Weights of a small model that predicts nearness at each pixel: encoder activation silu.
Rows from block 4 of the encoder of a small model that predicts nearness at each pixel, named by matrix and row number. Rows with one number belong to one channel. Each number is 128 + 32 x the weight over its row's rms, rounded and kept within 0 to 255. All counts start at 0. Numbers have three digits each.
After each channel's rows are labels from the 100 images, of 14848, where the channel reaches its highest value: "colour at peak" is the nearest of a few named colours to the mean colour under the peak. Only what is clearly more common there than usual is listed. The data: rendered scenes of toy objects such as cars, trees, mugs and chairs.
# convs0: first 3x3 conv, stride 2 (encoder.blocks.4.convs.0.weight, 176x112x3x3, each kernel summed), inputs 56-111
# convs1: second 3x3 conv (encoder.blocks.4.convs.1.weight, 176x176x3x3, transposed, each kernel summed), outputs 59-117

convs0.95:109075114193114124117137096139098082082163099131118127108134034116121035140110064110134100091107170080158148098084143204096168092112145123123120112151094074091120196071
convs1.95:156086142156081067082165169187129115092123093144085143119117144130093079080137131131127128139144109079150137151094119128137101160141131130192168108145109164124156155095122153155
colour at peak: pink

convs0.129:129167206144100131088126127106096109124112129114089121083164169128132117202151104113033091108125170123213160131115125118064150100144127065092177160119119096128117152119
convs1.129:124106181141143155147141122128099141134129128112152122147172128155124125114123126095140055083117176096111131153072089127186110080114122114113181165120066160111111127100138118116
colour at peak: grey

convs0.87:130152203112188119156175145169117067141081096133131120096128134102152157121130056146176160136079169146192132095117115136139172112122113077113112133147132114121104146109
convs1.87:165123129104116118101125154097127126141133098097173175149174059179174145054141114144151085062106189105100081096128118125216128067177107123107138131157122145117145133120124184120
colour at peak: pink

convs0.119:150119210095187090132142152111146101148122123174194126110135062124122126127078144102066125157137092118179203135038095101139116119130195187081116108151104116125104128107
convs1.119:123132129109129173123124133085128163153164138105132171144162117127140167179123109116121140085115122178141131126145113073212048057154126129145165215107103113102075187099110170141
colour at peak: white

convs0.31:228133199101108121119103141114168199089121143100107087115134158087163090136154201148180115090160137140154124153105128071094123156125133124153141111160073112115117181145
convs1.31:113141161112142083170124116083107133108114135119138033095121116066172115145109120122069097120077098165096104160075145083120113094122195147120104142136133158175121157115135116120
colour at peak: grey

convs0.47:119100079093111090135139120117131100062173115134117120083082106159103079156138132099134079126142105105114120085128136176057127119142145111059150158120154074113079152098
convs1.47:101175100125097115177144115122174083105149097149145148192120073110064096133148126138097091173101100141053153127096057173096120111126150126153157134090118101118130101071061055137
colour at peak: pink

convs0.52:145087158140134109110175128091172146130114125100127114145138122085073076117140144130082142176178071111209106103113108098122098112131104206127121173099128135151093078136
convs1.52:114145131108161135106104123093096132190124093087089166148127128068172141128123130101111132071130056062125100121104139159008159107116146126070073138132117166070182141118142209099
colour at peak: grey

convs0.79:119098143155109093111103137101084103145102151095163120110149100150135179160123115089067092106047154118176156103133084117081101097173120139131083117184139124059086128141
convs1.79:144112174146150110078125170167130137121207195103076112120134117123082135131151128129104142077094115133147141178134108189178103133140111149196154133125159160126145171128157186159
colour at peak: grey

convs0.154:146096149157169105198136152117113076129135114140088107136059111087114110147141165120133123101128123180132121150053151195134121100170061142151153151115093066096087114089
convs1.154:141101085157131106163114179086098164052122132089167139124140109138157102091122058108147179135138159039087152220148144041191085114103107137115173155106083126111148123111084168106
colour at peak: black

convs0.107:124117154144102108101157091107140126123179103143090177172143188126155105096090116107045139098123135085170158162107147068174165125078184083156161168120081108156170120074
convs1.107:103124129078144154168092167091136154123092107100051069097114119107141134151106124093127081179187190100104110080106099104167132126093103084094158191146146099101123083145080058151
colour at peak: black

convs0.133:121098198140125140138111074107151133101112179130146213184090110128105072120088162154146106145139106167108129071101139103088117119065075113128188099136153116161140118120
convs1.133:056099126135134171130064081134105124167138155115046085102140086071136113155135074111057138139160119151142152109126067118221166106140092091134114086120149135122120112113091151114
colour at peak: grey

convs0.120:088191086148158127109155170207147087186137098109128109092143181175065157179129125112082175094110160158114096068135108115141108090110100059121133209111085099095124117187
convs1.120:092095092182112101106031058098163144098128146083122125174135094206143171128145086101126158098060153114101129131188147119139103096143099143101107141110147153110122101096132133141
colour at peak: grey

convs0.152:117090100138153112149146107147070079088099128070182114149125063123136033181080145143142098134095118157127152089077108111094082094087082175102103127103097079116095129149
convs1.152:135066100122128046131153130182148115110134086144164086136089109194144086080126108172109184094085128069125121170201155154138065093125092125184117095156124065157178166120155174111
colour at peak: pink

convs0.165:191054168163145110106169160091127144124159129138072133096112118094136160169126147113100083078153127144136104147073130138137179061134141127126076130070115126104092112071
convs1.165:144128164131090104165105092163115160107143154124140134165125142128152145078112109163083192073116077103169095145140159082166133111169138151103118134119103131150151155118141193110
colour at peak: brown

convs0.37:098092075159134137122167121091158106142120151128127122110119118115117144149139144078175136128129104144160110106133152089140143133137174092067084134105123143069114169101
convs1.37:162173096104134112100092094110148098165173163157065160150149110107140117106127124100114120138121054203111112082086153113088159132106136121070149108138141124135164144088174099155
colour at peak: grey

convs0.135:161141137099161125167134148121169109128055169097113076071144156174117129201158209089169104132099106121158134114143125103135077123077148092128117179132170085119106168097
convs1.135:146149075165125136155063068084106098082133122113128129104126142085134112069149124112162120109094130130129159168113105150136103092103158184064120082096091129127163127054142126106
colour at peak: grey

convs0.49:118115163183104108092078193116080084157122131117119070139142095130117129167074139134086110070106088138188114203132117061153092102143112112131126125164037144143158096147
convs1.49:150102147169159162113149156162102142123110157053094097154100170111129114122146121123171151110099112099140151141158109163217076138142130182165141167121183073125106184147107155087
colour at peak: pink

convs0.98:120060141091106116148110138137112139197118135106092138094173085139132147154116086126095129113139148109170129136165122143141143080192148124140075139110093176121078128109
convs1.98:138100086126065112127146220157104084109129102167151189118117152127055132076103161141136096125124114151097120100101106184116102149138134145123131145091116128119130119078140114172
colour at peak: white

convs0.77:131107077176089129107155122105110138160125147126114139110110117112105086110063136098017169084101205107093153154102119155137192120071109079114089205129098095093083115103
convs1.77:132110134121089127142078123126137154098152085159111099124107140088142104061182121090083126155077130139128156105125043150108148119119141126075151061108154174161106127153165092151
colour at peak: grey

convs0.162:117136110085094136109080125126150158143106127120087107102162141108115112136098151134101096101144152175204098098094116091151031127107160160128055124179078151103081108083
convs1.162:145124113111151206120122165119155107187109150162099208184135122147126153147194074131152117092151130197125139164154119123111121087167161100113133096163150118191120123128175103068
colour at peak: grey

convs0.103:144105201120163094071187134046106107113162124145167127182122111097127109099138121144108039150215093110161136139073117126111044156119117130147119164123088067172114101111
convs1.103:090150099164171111114115131108115210132137112102132149136160103069182127167168103113083106103145084094082132140092099115106174093108155158110096168121170113089136169116111162145
colour at peak: pink

convs0.10:105137087112099120127152207109114126097177160132081141067113117131137157122135142083055091093121087143105141153132144114154066098135147157092113122139088130097116133112
convs1.10:137152089136102191073085158183146126123116140091089147117133065169123132103091101129148118083114184138110126127109047122133077136172132180133112161127140132096137129122142116104
colour at peak: pink

convs0.91:103123075101127130116117138187095078133097099104133126145122062112107098091056098122064150093092180102132108090139119140167171093165152101163146169086048096082139216184
convs1.91:103153133170086160071181158128139135105126137127126101077071103173121110140145137148103184097114097144126152119211110126121106090168142085159163145118160160081138094141105121115
colour at peak: grey

convs0.121:136111068126121126110065118097153097052128165175162075141105173159082149096158121180201119132115137090130130200099130120147122177073163127142118164162101136141141132136
convs1.121:156108047162132159102093069097155133145141106101034111143128152069120122101145132089130068159086133126099095075082069117143192102119165170097134101113081137131155153085137111114
colour at peak: grey

convs0.144:089128106157105119118174138118127160125116162155132092079105091189171084149112160209078053147166105119159167064120087124139056143106173182100081106165102126093163113140
convs1.144:067112136111102144145102094119123128148187106080091135110106126122122127137079116093098104092076111167122101110083099154092167080146150216085126139144092088118143145097189180110
colour at peak: grey

convs0.169:114142098122110144099129101087101109188151102161160119210115112101120120110112072119126132102152191107108128194115112120098165137127143094104170195165093073159082109143
convs1.169:138154127132106166104145109138106125144102101114154101081093114148116079133106169123094142140148157103129105108133149141117157146056088061132111115071168173066105055145073063130
colour at peak: black

convs0.156:124148061118108101139069113107133138104082126103135176076115076094086109098107129110154109090077102126089143125092162109129101138082078173161183069163140100097166155169
convs1.156:122148081119171151124106111066143089092139094087091099109119078108195138142121158099142113122134134105081178116128103137148080117121156050128081159095120138076134125186120129115
colour at peak: brown

convs0.54:094099111115079127144130091118159162120140153118120098161159112117100069128130079144135108181117074096109129089144160109153143129140134183150128104138093179146171115157
convs1.54:138126017121064044114147186118130114064142130152173086123125075131128115113115187144097085125143082113096093075169111194117109175171075143089082070143111129164134153092163082128
colour at peak: pink; white

convs0.130:101136099122123153150100157116093078105058153084096114130112123115102147136102137142122117095076111096114120094096129087141135109102104100095138117070099109117175137063
convs1.130:134109134206137156076136147167128157082100145171136086105126154121113090151155140176098227102122110131148140164209184090106102140145131113167156113126102118154155146132133101141
colour at peak: pink

convs0.29:132154176074105131202135103135147134139127107103139145124089077144164137075097140136131154101170114102153204132170205089091149115216111124048090134106096124142090156084
convs1.29:097140114130141106137079130144128151146114178112101088124138083089083104102145113096110084120090117180126112133100109171025147158095113112108153086173106162092168110113097049111
colour at peak: pink

convs0.53:157092134116160178091103170118185095163102117109100123141144208101160160085115119145123155110098075106090115151150078122163146114161113097114099131108113181110236146137
convs1.53:135153138114140140149115115124110087117076115125129135108123053081136108075142149113132123158090105095094149122073133135116097155130166082091108048113163120110137118213138087151
colour at peak: black

convs0.22:146121099150141166100119126181167114131075144114085084126138138155110144113186159122127142103055150197094048079133131171158150101072061124181099144093121133109160097131
convs1.22:148132095105127140184164126086109151089098157128134113095189159158139090074083100120131091137083121118146121133191044207141137119169140170081114096129188158108124099121158127102
colour at peak: grey

convs0.57:130108110139110102108101126138134122124150176083113129117168105178135155137101155113123189172120172204124106090146125153132158137177150133108083210146099172063149107089
convs1.57:131139071137138146171139133109095132152148143134155111110118138137112129088129114145190138129142106147111130167143136118110130134125156142094094080140102173140132123087129134122
colour at peak: grey

convs0.65:109174135176137096105139141092094126149156154173110069094173094105143123188150130145155138145159134146242135128102182171131100133103102116182105149181159129170102088084
convs1.65:143096108109171097168122058094151151142137141104094116148139120136136152110155113090155117093077068131089162181147085148120076094124162150151135130110104141082173182122175165080
colour at peak: grey

convs0.13:114149136072105144121107127182112073083075131123112145113139103157098107140124157113095132144048128123180115103067146073150165098130078101188170103083130092055141129105
convs1.13:167090117143111130147090098112102123080116090096154117130199096151151098103129149130132079120100145114115146141172146137136081115110102122062132055105149081087141095176130126091
colour at peak: grey

convs0.171:090105141175093129103145065121142131134104184094136083132135077114110067127058129100161142130154108050097162155143186120100079122132128177102058091160033121126138143135
convs1.171:143119111104132092129103141113116147125117141123110043114099115154151090152142108129116112137122128106127156090080087167163153103152112202128113132118144134166076139156154178130
colour at peak: pink

convs0.168:131092161123137082124142128121171132120126174132131130205119174134100145119102107084187094137125160151094141137061123085192119106135096104079124150096111102142154145146
convs1.168:085181087091156175085154125106128089157043148114139098143162117097116178106124131132129083101116092155120117142143079121100044133129149105130048144138163103097101148134120072115
colour at peak: black

convs0.104:097149090089106085163067133150126144112129120134116138145138137132095156072087184165069119115123120118102129117043122112132142088133130121134092125174089115109138081124
convs1.104:151151112161139169102132108068133123159136154104079108147151143113113138157186114099076135078150171173145144110124147122091108077165156154143135110150155118093105143128136157128
colour at peak: grey

convs0.136:155165066159146082123163126137102114117154158137182132146099157125108061161123113132103078138136159156182150166178092140104127147111206103136116147145095113186135106140
convs1.136:121137147098086196080065101155109152079108115132155163206142179099104101117111170116080063063125100105104164127087129063137114100062104142105103183172111141130144150131085114115
colour at peak: pink

convs0.45:123180111046177126144158100132109131098129070104164129168111123131088064162173163081130133121203119135123133174104113134098135167091155141217157179129130049140062140117
convs1.45:038104123153173176125090115082109143206132130138179147127133115127155131187133140107141069099105119127096089119124117067121123091134138102089140216101113164114143180093118135124
colour at peak: grey

convs0.124:138108227107116084128101081154114127132174086151126124146142104058120060090142125126102062130164111124153088146117110087113134092160110092100120062089097121163066052099
convs1.124:145129128148108119145122114141128115140101127065159184161120093176163138124134136136099165074118149112148138118100120090189088063136112096132102160102096116135106110096125170096
colour at peak: white; pink

convs0.132:083064082144094151121140164161100114132072126100084118142145089103124127117162118133102133153134097103177090089076161117119162076111082105120091096111152172075144133114
convs1.132:150100147152099118140153136145125148116119127104112136071136161192117083085083142144161163106122088110123118095241120185080099149132097137138099065057116087085118157113171140101
colour at peak: grey

convs0.66:133135176135117045122114157145115131150128115118104132186102120085153069116145093091108132082096155091108095137076115102088120123103142188130145093195086122118188083132
convs1.66:123155117140151134104153123079113104129109153108103103094112076090108152155143123130184070099136173138139121156142082139154073169115121131112048230122147180163115120119128066154
colour at peak: black

convs0.26:075150168145134124080098111122144118158162114095093115135107140111137120185075134123072153100102087132141130096154080083111101122157149098099136105119092085135101085112
convs1.26:141101142125143106109129128156077113096135109136112098115077098112173075116166157144171145123079125129172132119165116146079121079070079153127181083120150126136079125146126186127
colour at peak: pink

convs0.97:115068110177131134095192093139136105149197170127083121113133135127133092122123155120074072118061128096148136146088114178127085095095173115155116145106123146107069144073
convs1.97:131106158140135142118088093123130128144132088193082176075161176097134104090113162167157142160161159078132141114131165129181177114101118136125131135128138146156155204108152149202
colour at peak: grey

convs0.0:077070087142054108096191095123134121140151115126101090146087104086151192099129129137099116109173110151142090083150111171091147086174121090118093099129106151155127125055
convs1.0:159138111075106116131115092142117100106145120176143135182119137122103133096148166082164066151130118049120135101069117122113151145146197120083103098152168147156154124093113069164
colour at peak: grey

convs0.157:108076119111122118143110169133110111190142102113085132121184076120143181148119098105113149085133143122144167111123098093148131064185140126096082180121066135117083113124
convs1.157:098099106105105130106148213140130127098117162160136105108125132073124103135151191122151102139108071106125128121102108132136152135104092118124116188115123101118151103174143085155
colour at peak: grey

convs0.105:093147134096100100112100128082129142090133124153109166143082121127114129125139135118116109199179134161167174124135122135129075130102186127081158117090117099125080152146
convs1.105:066137127131146128090132114116150121161150102120172176166187148214178175167139107162093112153142133099095141146123116083135128123166115115153109147172102132119187151109136150125
colour at peak: grey

convs0.158:154121121156117144108149130117134127154118111071074077143173099107101073148124079114124151096116165070137070095146083073125137097184095157068120159083071110154163082122
convs1.158:103154178101133224135131120076142179088102169168130139134113112095068147105116167146191168123050124142145129162103114106116085091110152180094108151128095152173115121080138111113
colour at peak: brown

convs0.117:112111122098167077138139131128103093133120165156073140110150170129096081149163152123155100103104088160141138150092190133120113175073184128104146110116083128090109105136
convs1.117:086100057140134087110149081085115119104113100125126167173141145189137175162118132073163105103151188118122140136154184041087130071165107184097119144159022119101140124104077145114
colour at peak: pink; white

convs0.12:107089187125133117111091147129134123112124133146111119139151106123128068124131113155124121136142092093124121091147109114103087133158131197134154102108132128150206080217
convs1.12:082207117110115118100162116091079103118112130121105123152135113101131126197104120108080161101105118095141141107149125165110126107079108173111092173159099067141159125126166168130
colour at peak: brown

convs0.128:134078140089111132114100137148109167199113160113087128107139152155110112120162082150118099198131092112128162102131168104103122102106152152059104106157144187142151152166
convs1.128:096134117160105092095181135080114121097127129120142169114125139124137094120173100176128085111126108150098117130184098173133084073103156151096145131141128081123138142122147116090
colour at peak: grey

convs0.62:114138130079094097116093132111100107165107122129136100137174148098093054094054151136126141143091100099093122141119120141137092125083136160077082140132076104101096069203
convs1.62:085135072154151143194179160186142156126132114081104111080140073175115154146116103113117163093093172181144101114128111131187065086143115127136133218156102166181134125155121120139
colour at peak: black

convs0.153:169120118151098170140088157126077124134122125093112060095165133134181099162142133149111144132115114076136175168140131133108196132183184110087053091135079160109133189091
convs1.153:099112155085068118034077115146080133121116140104130156098109136099068124104125153160156098113145099099119136080106154129146168097106156199116143163093099089145121182123169103141
colour at peak: white

convs0.155:098083119142124125150168114133114113183113157139144099125176138123119122070144070106040105140139147100123080125081096113138098068115168123115114136099077151163151154125
convs1.155:092141161180078195190214124159122180133157150127158166142126141105085127105105109188104095108142142141157087120138122196089152142089120115128159157150109123114118085128107152156
colour at peak: grey

convs0.7:193085117117086083126113141086078114124166085092078119093156132116140111120136137125147113106136143103195106101106081101176113121104148116137103099112157129070158171125
convs1.7:156136165143106126132114105089125093163149108108165141148137134143098173132134134160166147135130092178107132127166151134138102166109094175087114165063143093151146156110123103159
colour at peak: grey

convs0.78:171085149111168137124169137163111107132152131089092160106174137140139118131183132069093050114091149099186080110047140141085131133091163059132152110156084107108126176133
convs1.78:120111144131134150163113103109134155177119107135201158140158137135187114110086122133123113100160116105060105144163139114152142163207140109078075167148094118040100148168093128106
colour at peak: grey

convs0.38:084139100069094127069077100151103070135130146092110122160136115158088096121130096118073183103077143087121065139124082177123175084155106129152136136112135090130154096096
convs1.38:112151102162118181151042100064108068116155111137129187186150101141120127120135166115142066130120155102136145114131101107154139058074159140092149143137062122108087174115140087084
colour at peak: grey

convs0.80:129107173146109122164123156166156175104093106118160105078133131099140155075127099090093177170112097078098123103147144131095122088109037168142108043151131159123148180132
convs1.80:125164106107150147154170069131119145164106148125105104070152097146118087119134092097114073124080158157093147115131113212205131113154143150083093111110125186124081119148138083086
colour at peak: grey